A small image denoising autoencoder, trained from scratch.
Training: 8700 steps, batches of 64.
Data: trained on scattered letters and digits in many colours, 195000 training examples, 2.9 epochs.
Rows from block 4 of the encoder of a small image denoising autoencoder, named by matrix and row number. Rows with one number belong to one neuron. Each number is 128 + 24 x the weight over its row's rms, rounded and kept within 0 to 255. All counts start at 0. Numbers have three digits each. After the name is the row's rms in percent of the matrix's.
After each neuron's rows are labels from the 100 images, of 14976, where the neuron reaches its highest value: "responds to" is what is common among them; "patch colour" is the nearest of a few named colours to the mean colour under the peak. Only what is clearly more common there than usual is listed. The data: scattered letters and digits in many colours.
# fc1: MLP up (encoder.blocks.4.mlp.fc1.weight, 1152x384), inputs 256-383
# fc2: MLP down (encoder.blocks.4.mlp.fc2.weight, 384x1152, transposed), outputs 256-383

fc1.7 097:168090141147065104159141147140141139120058077094100125111150122115167107133103117091071136120113118090162142126111117137125150149128153131142109106149131142144121135122108105100110134082145168131140143146124089181111123140135176148131140135116140133107124087127137139085131120135103086172115094119128131123144127170110107116136165181114130166113114088141101107155137122092142119109163
fc2.7 103:096047136094121170113142099143086169171082136149140143139168164101120140103153133116140103138115165146125112086103127124108108148089106124122115086147155129082098151094094158147107108155100152114126163120155152161157099132125128124174137102096120116104125149126151148140103114094128117091112127150131115103147147133129134170134114187112103168127161105137127130131159106103098118132153
responds to: yellow; orange; white
patch colour: brown

fc1.76 104:118158074161155185131178104122135126108070118106134103128129134144103091144196106122116107154130120144108060140148126114137127156148088109147130125133141124190144116085110137104132139202156131109137130106132153124156122127130129129169132142126130109143126090124174152112074110155114129132134117155149158127082142166178131157170136138132109119155143125139133090092136090121136143103101
fc2.76 096:039097091134103102130146114116181144126147131131109111081146159124083107161148081100148150169152107119133138159135114074150116114133126152102120145117137138123115094126128143130118134099135121159116118161126108088149096092129167158114144129111113154123099113136152138129170140140101110092142142179126126183134107086166140100161118134140102127119136161176141146171142093120120129111093
responds to: brown; black; purple
patch colour: grey

fc1.421 101:122134091096130093110106104105160124142178168141121107106110151136129101164171135140121109132130162122170157073167148123122151112163067153121124120167174143087147144126153143163088130103137079151152127109141123157123135137139121147149131115141108135113109160153073117100131152108155123132144166159103122169140140132133133163134095078154153085135110153137145099144126130132117139155148
fc2.421 102:104088111129144144126147145136108098145152099148113138102091136167126122075101083163139133105123109142113180129138155062111137092136106107156088148093165164137127126119114107146118162113125148110132144157121127140149103131124139096124123135123160140123181136126104120114135127129135140132107121116084141130108156100154143065099124147129140116165159142158145124155147092099157129138132
responds to: black; brown; the character W
patch colour: grey

fc1.112 096:129103125114132115149072140141116090143150104112142127143105125173125143118130146161139128104123114133131153130122090113116084069109122135112158131190137100147134137120140119144149108133078149143127138128125083143112152148132135080121131107133107133141128126126173156138118153102148093138145145129118120115104175132099170131129127105140112166153117140117123115114163136130116145127126
fc2.112 102:124124136154143100115115082164122173133161147113094157149145149152085122173187151089140123142111092118107143126171176095112164121131131126115112119132135116152132120138105112147132114160102133130143142164136112127093140147149161162104112133098135095121109103119124140100108185095122148118149162122121122129106104137138131121098121153148101125139117082106143060119110113117152152146147
responds to: black; brown; purple
patch colour: pink; grey

fc1.49 101:144096117110113110137128112198147112120119122115093159094131115101119126144102134141129120155091138121167177142143112075141146142139153129123117126123143124120118120124132069115112141176155168153146106105125103081157153147092150106139148158139140106124107140103117170113096110091121159130128132138174148130113159170146145108084105113136100128137152174145078088169137133103144151151112
fc2.49 096:140114123111171182143103094117153112122133155153113117121127112148137143121172114109120116106134124099107141148069135128137110109108143127121163120143107156126138073130144108114120109110105166110150090158136158120147106133148107114127166120138134129193105108083127138126137177120052175104128152101137129125153136134101108130146114143094087116153147140118122113131167160132153127143134
responds to: black
patch colour: grey

fc1.713 104:144140144110127129117136137148161123112095110112142142140130118118130130161167171175126141130134135092065125132143134113130119114107092140132123124173104153138161111162150098134161098118092132100102133110142138089074149100109161126115143120116137090150077145102125110123093109130162138077137129123135144150108129133140123124108127125169096086138152124111088103124146123158115047154167
fc2.713 098:151147141118093150110128136142114132150124144144093115145158145128114110138089151165117164122099140153113188124157115164154166136102142151169095082126168100149094163178092170107095095111137111105122118103113131120128177083185109128152170182137145145158121170147116137125131145137091129143116137138112110134119141152164127112113096109133148145122106144151119128088124144121099147144119
responds to: orange; white; pink; yellow
patch colour: brown

fc1.204 097:101071158105092087125135140147126143138120141139129106116081133113148091136143133153091077144104118123136132131085108088125159123113159151091095083136117120139152132131114126156153135175088156141130115141128131117136141135140141122178129116129114133102119165106107109120088158145106171164121126129096110098071139128160140147121159156119118175110127144174115149117127168169129112101146
fc2.204 098:148135141116134166168198108144118106146141115119165147116132098042138172114178107143090084132140126154111171131148154101147094110111130081096126129158145120115111114102118101173135152106156131102135145133150084122160129164144099101109117141166140120103157141138112163126109102100160115142114133113149129104129106131132088120137072122096146161116099127120125121149117143148121104131132
responds to: orange; yellow
patch colour: brown

fc1.120 101:136167089136112133143143119099198126114112105127159104114138130090104149128132125137126153109176099144145150116136123132121124106091120155135109137156150170100135139118125127155108142106098142142130155129118128096113128083090055137136117159148126125156122114084128170141166108136113100133150096132114117118123100151147134120090084169131127118144130114143129163122161107167132111158172
fc2.120 102:117126115151202148099127086108099125146148124130142108129115110095165100110114177173125134126151128137102164150102148127128109135083146131098115123168140128140097129121145166189165136135117149172103113155120121110108170154102142129173122114127112085151138176137150156123110109159114133154113139157105110076136119140114136130137108136160122101143094121115151164152083136094115108114164
responds to: pink; white
patch colour: grey; brown

fc1.431 103:115139140125119115138133123075124126148147155087121132156142086115119131127126116138175116148171115107130119122132107130078114131171136106134159188105110133118145132125152152132124148134135119101139103152139150148136131159131166187127157131164126107103154134130161120157162097143123134228079136115122125116098129144123142119153169131103139119094119079127101170104109142106147154148156
fc2.431 100:133111125150155186125153111143120117137118117107127164122121161109120116070158115137133157116101114174121131111152122102157160102145090146126130139145138085114099154139085122136161143117137141177158143133139076121131179128141190135126087162146152124149108109137122131115128135149147114138143117149160143110096143129138089111170154165133138124166148162136158141144157130110106126135137
responds to: red; brown; black; purple
patch colour: grey

fc1.439 096:155146127143105152148131150081157113133129108137119089141173125125093180129112126155151132120150109128089108134108112102175135152138144094142170120088137109157076140149100117149196126106156163112145132122122104119112070119138165135116119091091106144112168153139123114116137095149120138157103103152101109097107107095159117170105156131133125137092128072160101168124086154145126160144142
fc2.439 094:124161120176155116099124130168116117075134129138197126102117136129169137151113150142119135107087128124160105140171120104147126118148112109141099146163092170142144102129126100140132138134120115170130135129134112123128124181138133102123131122095168163110131135136129086111109151138133109163123077128125095157093097125134118106130136144126132104157177108164137081129125117149136099197093
responds to: brown; black
patch colour: grey

fc1.648 098:146126132112084091118101121150147174134191112169110129145138108132135125103095152122130102079169118153122147109133169124129129092112133148161146118135115129123086160125132097121133090118123128105119129142148139127121107111089112141135111084105137115151167119142134132108165134123082141130102114111127100119151137124136139111111140120145126110194121153106132156097109100161147147136111
fc2.648 103:160094143103129121168123116141097122148163082104104121121159132086108157128109119105131130092094129087132146127126145130115147134121128136162105140110156117108111093143136128123127141106128124093108120167096169137106120149130164123122152101096138155156129144154125088100149137171126169146121174159134115129096111154143130127096110092145126124147161114119143122129088129157118111148170
responds to: black; brown; purple
patch colour: grey

fc1.434 102:130118134113112121150166113136121143087102115128126123116138120112118113136103122107161111132155152117146113097110114101148119154103126126138090159086140136147154099121147136154114100111128121150105099150143175165122117134099154114136091135112132122066103112156136135164114149114125102114148113141175128116151119120137101122110096126129107117107122100106188130116113138132139125131126
fc2.434 104:144107200166126124137123144165133090133119139101121102139112084145097129149128134147131142123087133128107149122168120136117150127103141151143134148113127106137133091175138113105149099127105165132116159132078141131144117123112144161143158104125144135159120178129131144069126151130186127167147118109148146102124154138154113096172121102125134140139124102105135156168124132125116106121130
responds to: black; brown
patch colour: grey

fc1.608 103:115138169131148140128140167129126168106130162113121149127070145125126133124117117143153171162116121110087108182136147111121138188158139130139130154103175157121122129152151090139144123168147127120127114091113120187138101136108162081147124105170105122125124137118162124152124113143152082178137137124144162130174095129128120111110118097144121165137075127155118120146101127133123119123131
fc2.608 095:157156151147161168095127093126079136134102167138103093147110091116132107149132141125165126087119103102124130116156141196081130122174163167103132114125141125143119143142134161136107142113152154104104077105127077106139127126114117116095118117121154130094091131123115146152115148154079173129151131133116116137103113118131125127129108128150151134112112148127130114102110165127115097105115
responds to: black; brown; purple
patch colour: grey

fc1.270 103:132112119110146151138111155170121139152072090126104108130142097141126116113172101125122127066152148117116155105155109147134164087169150103110110109134182144136110139121134119093135122155141150156101096127115131187129131146146180146173170110165095145089145198137134105103105146155133098095133135107126129127137172146118157102104130116148136103123144144081077074127081143134116134142146
fc2.270 090:102072129156138169146125132133098131156132122100130129166115119130133150120105143154130175125104087114121152146203156138123138126152103151095123128168135116125089154128145111125116122132126102170163114153114129129200099147132128127109119111109123114107152119125154121178121124098111130158163139168107149110164159157159168140126122133145147091143149120116093150132107210185163153136112
responds to: orange; yellow; white; pink
patch colour: brown

fc1.458 095:096177134108112150156128078098113102160128140145112105125115095159136127168121127113105115116135159124145163143124129136146076176142152121107122126146111132144148140075156124170140105131149107123089138079133141127153104163123107168108151130119079134195160169149124140175165118131079155130151111158103099094089157122138136140148094118157146145110123117147114147104083104113137131181115
fc2.458 097:152147096158112150094120126107091157123117148098145146144124137188127153101169147126151154105115148115109144120138126106141123102161176129125101097136105129132118124147100105138162113125068123126114135116129112130120150108113125150093094144107118132086137148116123147114172132170133131134120136114126117134105154104171076130146107044133147109093117157122121077121184115138105131132181
responds to: yellow; white
patch colour: green; brown

fc1.322 096:144107149158127133156138112119143157135083133101142138118141093106125116135164110122129107139124160112154110100120139128123146113135129102160152136140122091110108124092138140139140113134155134135145156157118133124125117110135119114145153156100136117130113129140134157124130089110140107132084146133116110111115168145128124130134154106116100095124156142147124116113147100110109106080130
fc2.322 101:149126116154105103135169142111147165132169119165148133152157109108142129144108154114119144117127136159146158138152175118107141154121158121153088104166136151098140124112105110101136141143112160131159076132107152123152123148148123127135143119148172094153149071114112129137104130139125134100135151170148102098148099132135113128090128121138135108121124106134135155125136130159108120123146
responds to: white; yellow; orange
patch colour: brown; grey

fc1.26 098:120133155158122163137130120115158102126133104130112119182076111106132085112090124121082117119104127103099111128133125143170165129144121111119122164125103193067115100133108142143091154167164098149108112124113122108104114116152107136111137166163145130125106138096132107128101092101104132130114095113154104115125158140130129102161164100146134131148130112091122146110120138132147145098162
fc2.26 105:140131157107154142122111139099095139084140070094111133143148154130158184135095131108136111117138129173121104149116131146134142146154113152152155145114107106106122107111085152110118129121131161137120127100105107158111148098136121106074115107137095147135116114106152101135127144129163100118131181096110159163106166149119174114124149150121129164127100127122156067108174112141131153154161
responds to: red; black; brown; purple
patch colour: pink; grey

fc1.382 101:093077124108150109133162150117174105178099118146085115140113119128140118136140144116069169178161133138135086095132131161138119062107126132152102127156162112132122120149159148113137105117124119097071160155162128162131138098132115120122129065161136146085130104126114091128060133111141117124123166088093104130134151119175139158144101115137096126100170140154161142098149113160168153117124
fc2.382 102:108128123097104166118105078168117134132169099104119106086079168118129131089136157111103140115124111124138135147109144132100168096093078173101135122132145081111170144101119076114142145160100115154116134111081096092124140124105132144126098165125145083114096113099126170158113127093189121126101132111127171138147140108146125073124130146106118159127131114106128105120111148122135165110129
responds to: yellow; white; pink
patch colour: brown

fc1.646 100:131127130115145148125108123125105115129116124116154145132107104121138156155155110083124159131135120164097127141143152114167096108127145060103141141155105167077115126183128171096123140156112102099129176130098125072154133109152124137104171141125144116155111121098091149140126110117118117121116194123115171148197147122118126130157150159123104120138143121147123116122107125096119166152101
fc2.646 102:135069130131130149107114109106114131076136169168125107112125109127091123151153140143110095143161123123170137159102118117105109128173135117124152118158131143132169189118125160087109118126119102131131155137114133151106152125135148099130142139098114147143147142103126108118115152166123144068135071153133141125103116156114112132128077137104116145082120126137125132132135105094104151106146
responds to: white
patch colour: grey

fc1.757 094:105133141134117106155130153168135107144166149164133108117133125118131153172173153086136157123151126092105106138127138146123138117128103151161155124112108094163120152145091138156151118119150142126131111151143110078125142135112162125142136137154120156111108123117144066127151142159097128153104105158130073108172139103137153114135155100149126138099133124125080125141134130086097113161116
fc2.757 101:117129069174138142086141124136152109109092100064105195118093127139122168120127111092084123116136128149127095133124106119131140113103125139095163130104169126172107101113085123123125104167150144139101146137126078118135076135115130145123131133108088092095117161138134144132071121104126150124133149171162144179154126129121125122136139073089122150115100141111121182114108123119192126115134
responds to: white; yellow; orange
patch colour: brown; grey

fc1.645 104:167141111131135123093112198143116119123115144171105201123128117088121116075133127099142109142162137147164133103128108128108139138126138131142142131096080105113134132134124095142125128201156096106099122159155127109134125069120163112142136177100092090126121132174121122105127168088125141148131107122077120133143102127101083177109142130134104104129151097064132112113107155124124132126152
fc2.645 097:114176144116128167150122089166143121191121155163147152114112123125102089122135131150156147161113131110115142096145135135137123109110180104153145083100108132158160134127155103167075109105108109176148119083127158113140118167082110095176138147144112137117174157113125127118113079108143126099073125128124092147183125176080135133112069120113081113097105159131109113120108133130131088136104
responds to: orange; yellow
patch colour: brown

fc1.205 098:147146130173125138147103118128167143125107142119131148131140113154137131113135123120083119117106097150140132098124135147180138144155090158105121114119174127113107108088121126164158130103132115109158115154151110109158127071092108135154116113094087141133117084146089156136113135141165160140135155111135128139135130117169152138105130103103130134163143139152151168151139107109099123107113
fc2.205 101:073140132081165148096140115138110116087110141117100114118161198163165135146160160124149147082120128155103102143137132104084166142137147122119126138143112097111120125148146151123094122076125157091154132145123105127143117137119145177172124127133124153137132113134133150116166181162108115112133155100126160162113096132145095177107161152079090146076117156154153120162158112125098110100076
responds to: red; brown; purple
patch colour: pink; grey

fc1.138 103:149150120112119127124139162090143137125110130144119127109136137115133099105142147121136080147128159120203106131122103124124131098138130053159124121150115153157143142152136136127150097138137112137089102102137095137122117133123133146138095098119088104135138098107121117140133169159109122106099121117132153117126115125151132132152100153113138119151127093169111149087116092144173121120146
fc2.138 098:098128137117126111133113118122082139146107124113115168136130123141121123119114088103152102117115177129118146121126145125122110101145161124108132117069118123126153101125135134129123129103126101110084118106116153119099128107117129134125124131114124155136163166120091126111144103171156068141100165139122111141108122154105082107081161150179097106135125148113142121113126135155108081067124
responds to: brown; black
patch colour: grey

fc1.328 102:145153152137068139100103081171116160131075150166132147115139134139120131101159082120123142102079135120137156112142130078136129100129148142135095155090151142060122149102151151100127106159112094139139143112092134147145052144162099124132135120147158131142123112137093144134127126117125134151157105132167111143112128108152086154141129099107104115108130148126173148160121144124106150114097
fc2.328 100:116087105152116078134128104102138107110099107103152145136148115113155162131150112154125115137145120149143070117117120163165115123107115122131084092122141129135109127158092177136116126136098116128116133138125127100143134125130160118086120117153100165148151163096113136117101107146164125163106162156090084112091122131134125120123141121176196160102161156137079118097141118094105096108125
responds to: white; pink
patch colour: brown; grey

fc1.279 094:136087149142126142148106122135052127135150080123109127155141147159121178110172157089128089119109123092169118122147162113158139139101127089115070108093134186095124144100110118142143162107161146059162104144121132105129146123135174125137120093073124138096149118131118139157145134096133139121122141124120118103141171092158163099123141123112171151156116142085107140141128140116164137124130
fc2.279 095:139135118173165166105148136111144069118115121078110130146110127114180099122099155124140137138127146143138126149140094113138117166128086140137124150135168168122101127151190108125103139147181090162091146094121140115162115149156122117125114132155105104159111154114137112104071115125157143134107132144098123094108092158125105070158142114139134150119137155103126128124095102126127087105124
responds to: orange; yellow; pink; white
patch colour: brown

fc1.452 104:123124164091051143128120185097140157144113137093087140150130146098149157168145137173105104122061123093133142104134152107150111109110170124096066171103118101163131148115123091113092169105098136135080119133139098126123123125073122161137098170131084120103127135148147113120115129126128162103141105138111121137161128095115148117117144173147128166128153124134135111165108136143140121125153
fc2.452 096:108126135106124132116148081092079101151159169117121159151079146147149102112161150117138094109143094152143094118133092092117120118113117167148144119135124145140121124120116117114155140119131102150158135159166132145131154088137101086147107118114119146138130075124078121127091129082158104163163116106164078158141134103096098129102124150110124081101104150134120127136176135123129134160137
responds to: brown; black; purple; blue
patch colour: pink; grey

fc1.615 105:115160146107114106102126134130129086175140135162121114160133158156152129178170143090116098121131112148117114110131113094141145155101135120121110157097138146106167165125114134078125098149165110145098153151149156129142089119129127083138142115153074096156113120138124151133103089150125100133159162189128122116121159121138138096163153142073135107113138129135109130164116160117129062117127
fc2.615 094:161150112101101141148150124111118132084112150130126147105134139122123135143118155143121154160110086157142145127153144122129103156125111106115135142139161105143136114121148087092144128098132113101093164128149162150137114131099124100097141074103140116107113111133146152155143109156143098136088087146132134139130171141148124111156169161125134151128126150130098144131130105121098093131119
responds to: brown; black
patch colour: grey; pink

fc1.350 097:184107157143106157129129140138147133128127133073119114142125130129194151126089139116145149098154068091133144157119109122109162131151126144159168128128181106099114131128121113183132118125117091081213160097078156102145143136152136104121103114125122134158114163166123092136119159092148125129152100101125136137093152157126133165144106120161173157153137088143084100146133148106112166123121
fc2.350 099:166126171094098102152154110144154118100114145116113122110159103127130158083113146088127168130133115080109086156147117165136127140101141151127107136158088122142084057102160113167125132139164104121150119160069109151139165139152117134168192148140080086133142098183145117100124127128106107155141117161142100142116134121152097113154113118144138140159132130140139130103078109162149146092128
responds to: orange; yellow
patch colour: brown

fc1.549 104:128102143120091093102125098125114124156120093163134144084121138142117130131128143115075121116149116153051114157175138150160086139162117118126101160133149108137088133138126127131177132150168123110124146130131143101116131129136167152105129104119156123112108157148128123116112136119127133152106172116135163130138134138141110072106141103145169113094089176115125101136130152107104142086139
fc2.549 100:088157134145153149130160136099158112079115148126105152109123115140071167125149121097097148132170143137128077153109124151156176186127136108110149126120144123138153112099151152115119138166090118126126145139106120135128119160118116137150133149101114175133090151135111122133111118153182185160180109058126113122121128124118142111120111069138126112123158162112155143146090123136117130133091
responds to: white; orange
patch colour: brown; grey

fc1.358 098:102084101107149105080124125121142151117101107129135159137109144106110062147109128134139145112149073149130087089118152162118144126112136135162165110147133118070134128157127149131128113138144147102116133103144145154087113132125126124162169127154079103099155107105187116136109098127160114118145093092137140145099131111088114116111178111096124147124136164130100097175093130144137127120106
fc2.358 105:142125149093137138140099097121095160119137131136113169148135106157128136140143163153143132123135154099176101129104165133105180134123152147094119112140091138157138108116129161157110111095124140151118109107148159123165133124142113099098140130176146137141149100125111166168129117126135094086146124167123133141135130133194174123146160140105124062182094125143140106069141168104150145134126
responds to: yellow; orange; white; pink
patch colour: brown

fc1.67 102:113131160115098141130086109152134155157135139116144099192151104144120097122071094135152092112144125145129109097128095156165106151147112101113103153132128178120098127119135147139132126146096135123148145157093113112160179139110123159103157130121113142117138123130120118156131141089113148156122138138148142122104123082133149170121057163155161118138087118109126097127095090087144117160145
fc2.67 103:125145105068116106125134134147096099138110128130087095125114126171133114115154156157128102151097143085149135130178151107106134128139082167169124173105082124102147142133142122140134122122169108119089106124146133137130160151124144113119117148153107132103127127138118143130111110097107125100128140132109195132114127150128111160119127115113117127088145102129120119155089162131150125131110
responds to: green; black
patch colour: grey

fc1.742 099:115153140157170113098130134144115150185083114152155122117108133123145142113168102116139122155110119127141137147128153113113156096105145106187142169103148147120150132138141162103091110106118148126094133118095147142139137124164129150118158112107130136088115122131128128166117134123114111161105118105144109125145141080129132111162107118137156123159125142134128113101128092153089096097111
fc2.742 095:079135127107075148101169129102142151120172127101113098174123129135139124146122124134123123166100128167139104093131099096100152131081131125145115137118138108161117157165080109116122157155171155168120161091154174176162130136143107136094130155139129142133124154123109121135106106171134151163088155102138139154085160171167118154150136134170137116134110115140150121136129150100143133168144
responds to: red
patch colour: brown

fc1.119 095:181122151112089161084127141146155117074164155093125158094116106169172120096113108115110143113195154157130132182092113121102132104189128130122111102147098122135134135123129128157112120098145104085151154152095157121133091086128162103133128067173153149124172124169109120158130145144157121118118115099119145151102178108124127133102082146127119131137165095139134102151086103153157146134119
fc2.119 103:089108050129133129121143225121112169148176142131123137074111132148120124145155136151088102126121142107145109098076122164084166143118124154103116134178102125101127101152133146113116122185131107118138159131114133086099164092106119155127129118143140130137079109126139112104143109148107137087173153146120132097112102122172150110110108126061143143097143183092114116133135145117101136138113
responds to: green
patch colour: grey

fc1.518 096:110092158129150139121111115103156122133126161083108107128123131156097116103115110138152132132142142158115130140136154120150158139089146119167134139139091137124145150086120125083159130111085182145151088128102165135102137168144127156147132146144117152134124158169143132158128126122102063115127165156122087136147118175140145150172124113164145107146136156116105070097107163102173122142084
fc2.518 097:109117114099110118086103106100115159119135117151126133167089180181195162103133148117130126146169144145090139106150137105116125172089128147117116165100126120181155167187106096146127116152144193178105146137092160097103163101078146143160108111104132148153098142096097096129092108109151106147137101123125101092156140144111152134127127126109108131169091135115118129147108141146122106167112
responds to: yellow; orange; white
patch colour: brown

fc1.220 094:105138136125145126114097109133103133117140146121068168095121110132165141114147141119131110209122163097145127076154117081148130157124127131146152155141137151132150141072124101127108119121108119104103101152088138147147155125140141124123129113131149129111119114116135173138136189117104129122138122117147099107130098151121091125140156090112129123118132068107125148125117154119130114084144
fc2.220 095:117135151132123165105145135135124109099089132138104102091096107127115105143137155158102205121116148128103137119155131130171134123101080092139139125106083127112143115122135107126176124099140111099116126092174119115113035151132133140117140092134097106127139159138094125159134136117122092154178091088114088120152168128175148133161151138099098151156109119111097098131111108154162160130086
responds to: red
patch colour: pink

fc1.394 104:110155135140120113122178119110169155118156109127103164122119091145095126106135122148141151083167093108127140131111149124083136132101112126131130133136134098141090086114105167122148102101178136121096117136108129104160117099094100089140119127131166104108176094100133112103136114135136105162128105086125142124093168150144105125122126088112150120082173104135184140074101118116114140106168
fc2.394 099:129140115141118117145118151136167151129138141139142119113136085130160147129125132157138147110097130109145102115122116141148152135143124122136123174151145128125115113144156109146168121134129098139120141156150118114153130093112108137091112145120069118125131128126151120125116126071143134093153151140155124090139171129118172152124141141147101107100127140121117099122165097127098108150154
responds to: red; purple; brown
patch colour: pink

fc1.274 101:142125116146121143102141126110083121124103121121151148132142135111126116123104099160150140125149157108115138162107116129120095115160139126183126100149120087105129091141092082091129150134081167142088158154114137098106118103142131175149100182090145126142139161095154133151129128165091150102140124121080161153139166100103113106152105107128146143140153130112136172130102156119118136100110
fc2.274 100:131107144139177145086148131125118086120135153089094121141131120182185100147100102113153124136149148147142142123155141061142123137135116114138139175156162136157114146120145142095136138097137099112152085132136125144186089106164109127156118122131110143118138137097146152136148139118122164100107134108113098111152108105151106116137086171106092108144107157148094133154153087084189107120142
responds to: pink; white
patch colour: grey; brown

fc1.247 101:113141114125134112109090129160096116134129125153091100115116139133135124182142124099140110165096130143106150129115157134142103113117096119099111134102120172124125114107121110116141094124102162172149070122109132125151095122170109121159127155126094142102125092115115153133168132098102101130151138088147097113156119129104113110123090169135119106141150161111098115117128122087095180127134
fc2.247 096:126168159139138143109140145136112164195113151135124139121134112151091162152088143133120133118119131135132127147145126153103143183138102167163149097134122132133114131096108129126157137119097175102139086109136144150132107102153157097156155160102115080160109122174161133138077127143148096154148157128135126115115134125128096154164148109111144147142149163130097116135116107109132148147143
responds to: orange; yellow; white
patch colour: brown

fc1.572 108:123161127138100175116116094139155143162164076110121142105126113135141124145120121132102108122128111172134121153132128097122119119129147120156155144100091140135126152168156102142110156108084102124158145149162151143150171132117135115171151134093110088092158179120077156115123164135116110130139092128129116110149133164142118124141113128115150076155121135153120103128094138094108122153131
fc2.572 110:153149106133148133132144165113098175101137141080140091141084146114116146135160163156136141103124134129143132120086142115106111153148136113141133148172129130151115120174097148106115127143105146139100131143109155118121138142120127155177139150102131166087156130142123116142125148133112064142119165133090128145144142125162118104091155115116106112170112114083102111162137134121100149106141
responds to: black; brown
patch colour: grey

fc1.136 097:143194148159183208120129158141141111104115114074121146141160125134178106145173119112112160175081111145150134111154107130133187110119108100173149121111137103151127135150143111130126140155115132136122125119144167103186134119167141152161096117159109135107109092130098127135171118121129130106134096130142131141139114121117097130135087099079142111142117133148162160121108148110140127113109
fc2.136 106:106137141128159188142104111133078094110113150106152166151161151117157129166125155116139120100120202126146153122119140135104182116117142143135140128121078138123109153173133161128134118124150126171158121161110145126124147162121103149134168138078142101100110170128162087089118122128118147130090110146130108124130131176116094137129117078104129080122126181167147136168145141112138139132133
responds to: red; white; yellow
patch colour: brown

fc1.362 098:114107123171109116125113128112127124125088142100128091120161141142103080154137085126101152146157140155096113152124158152137115071071100112134104131121149145115106098137137144114126125169182119082138159101128113108139119146102168111102157152104127140099073127116109113100104152156131122130160098116182211147149153092153137136123123144102112104141151115116111125075154071131117137138135
fc2.362 105:089139120129137106157100141112085130124139138143122119130101108146096136098161112103151140138131130140091150152166131083097111100142152135131123098152092101138187112165148109093126107137090173132118125143127147147125120134133118134134152061140092131093086159130193107110149090128141143147104143114103111147124117135103126154139133143146131118136109116122140098152152118145162168154135
responds to: yellow; orange; pink
patch colour: brown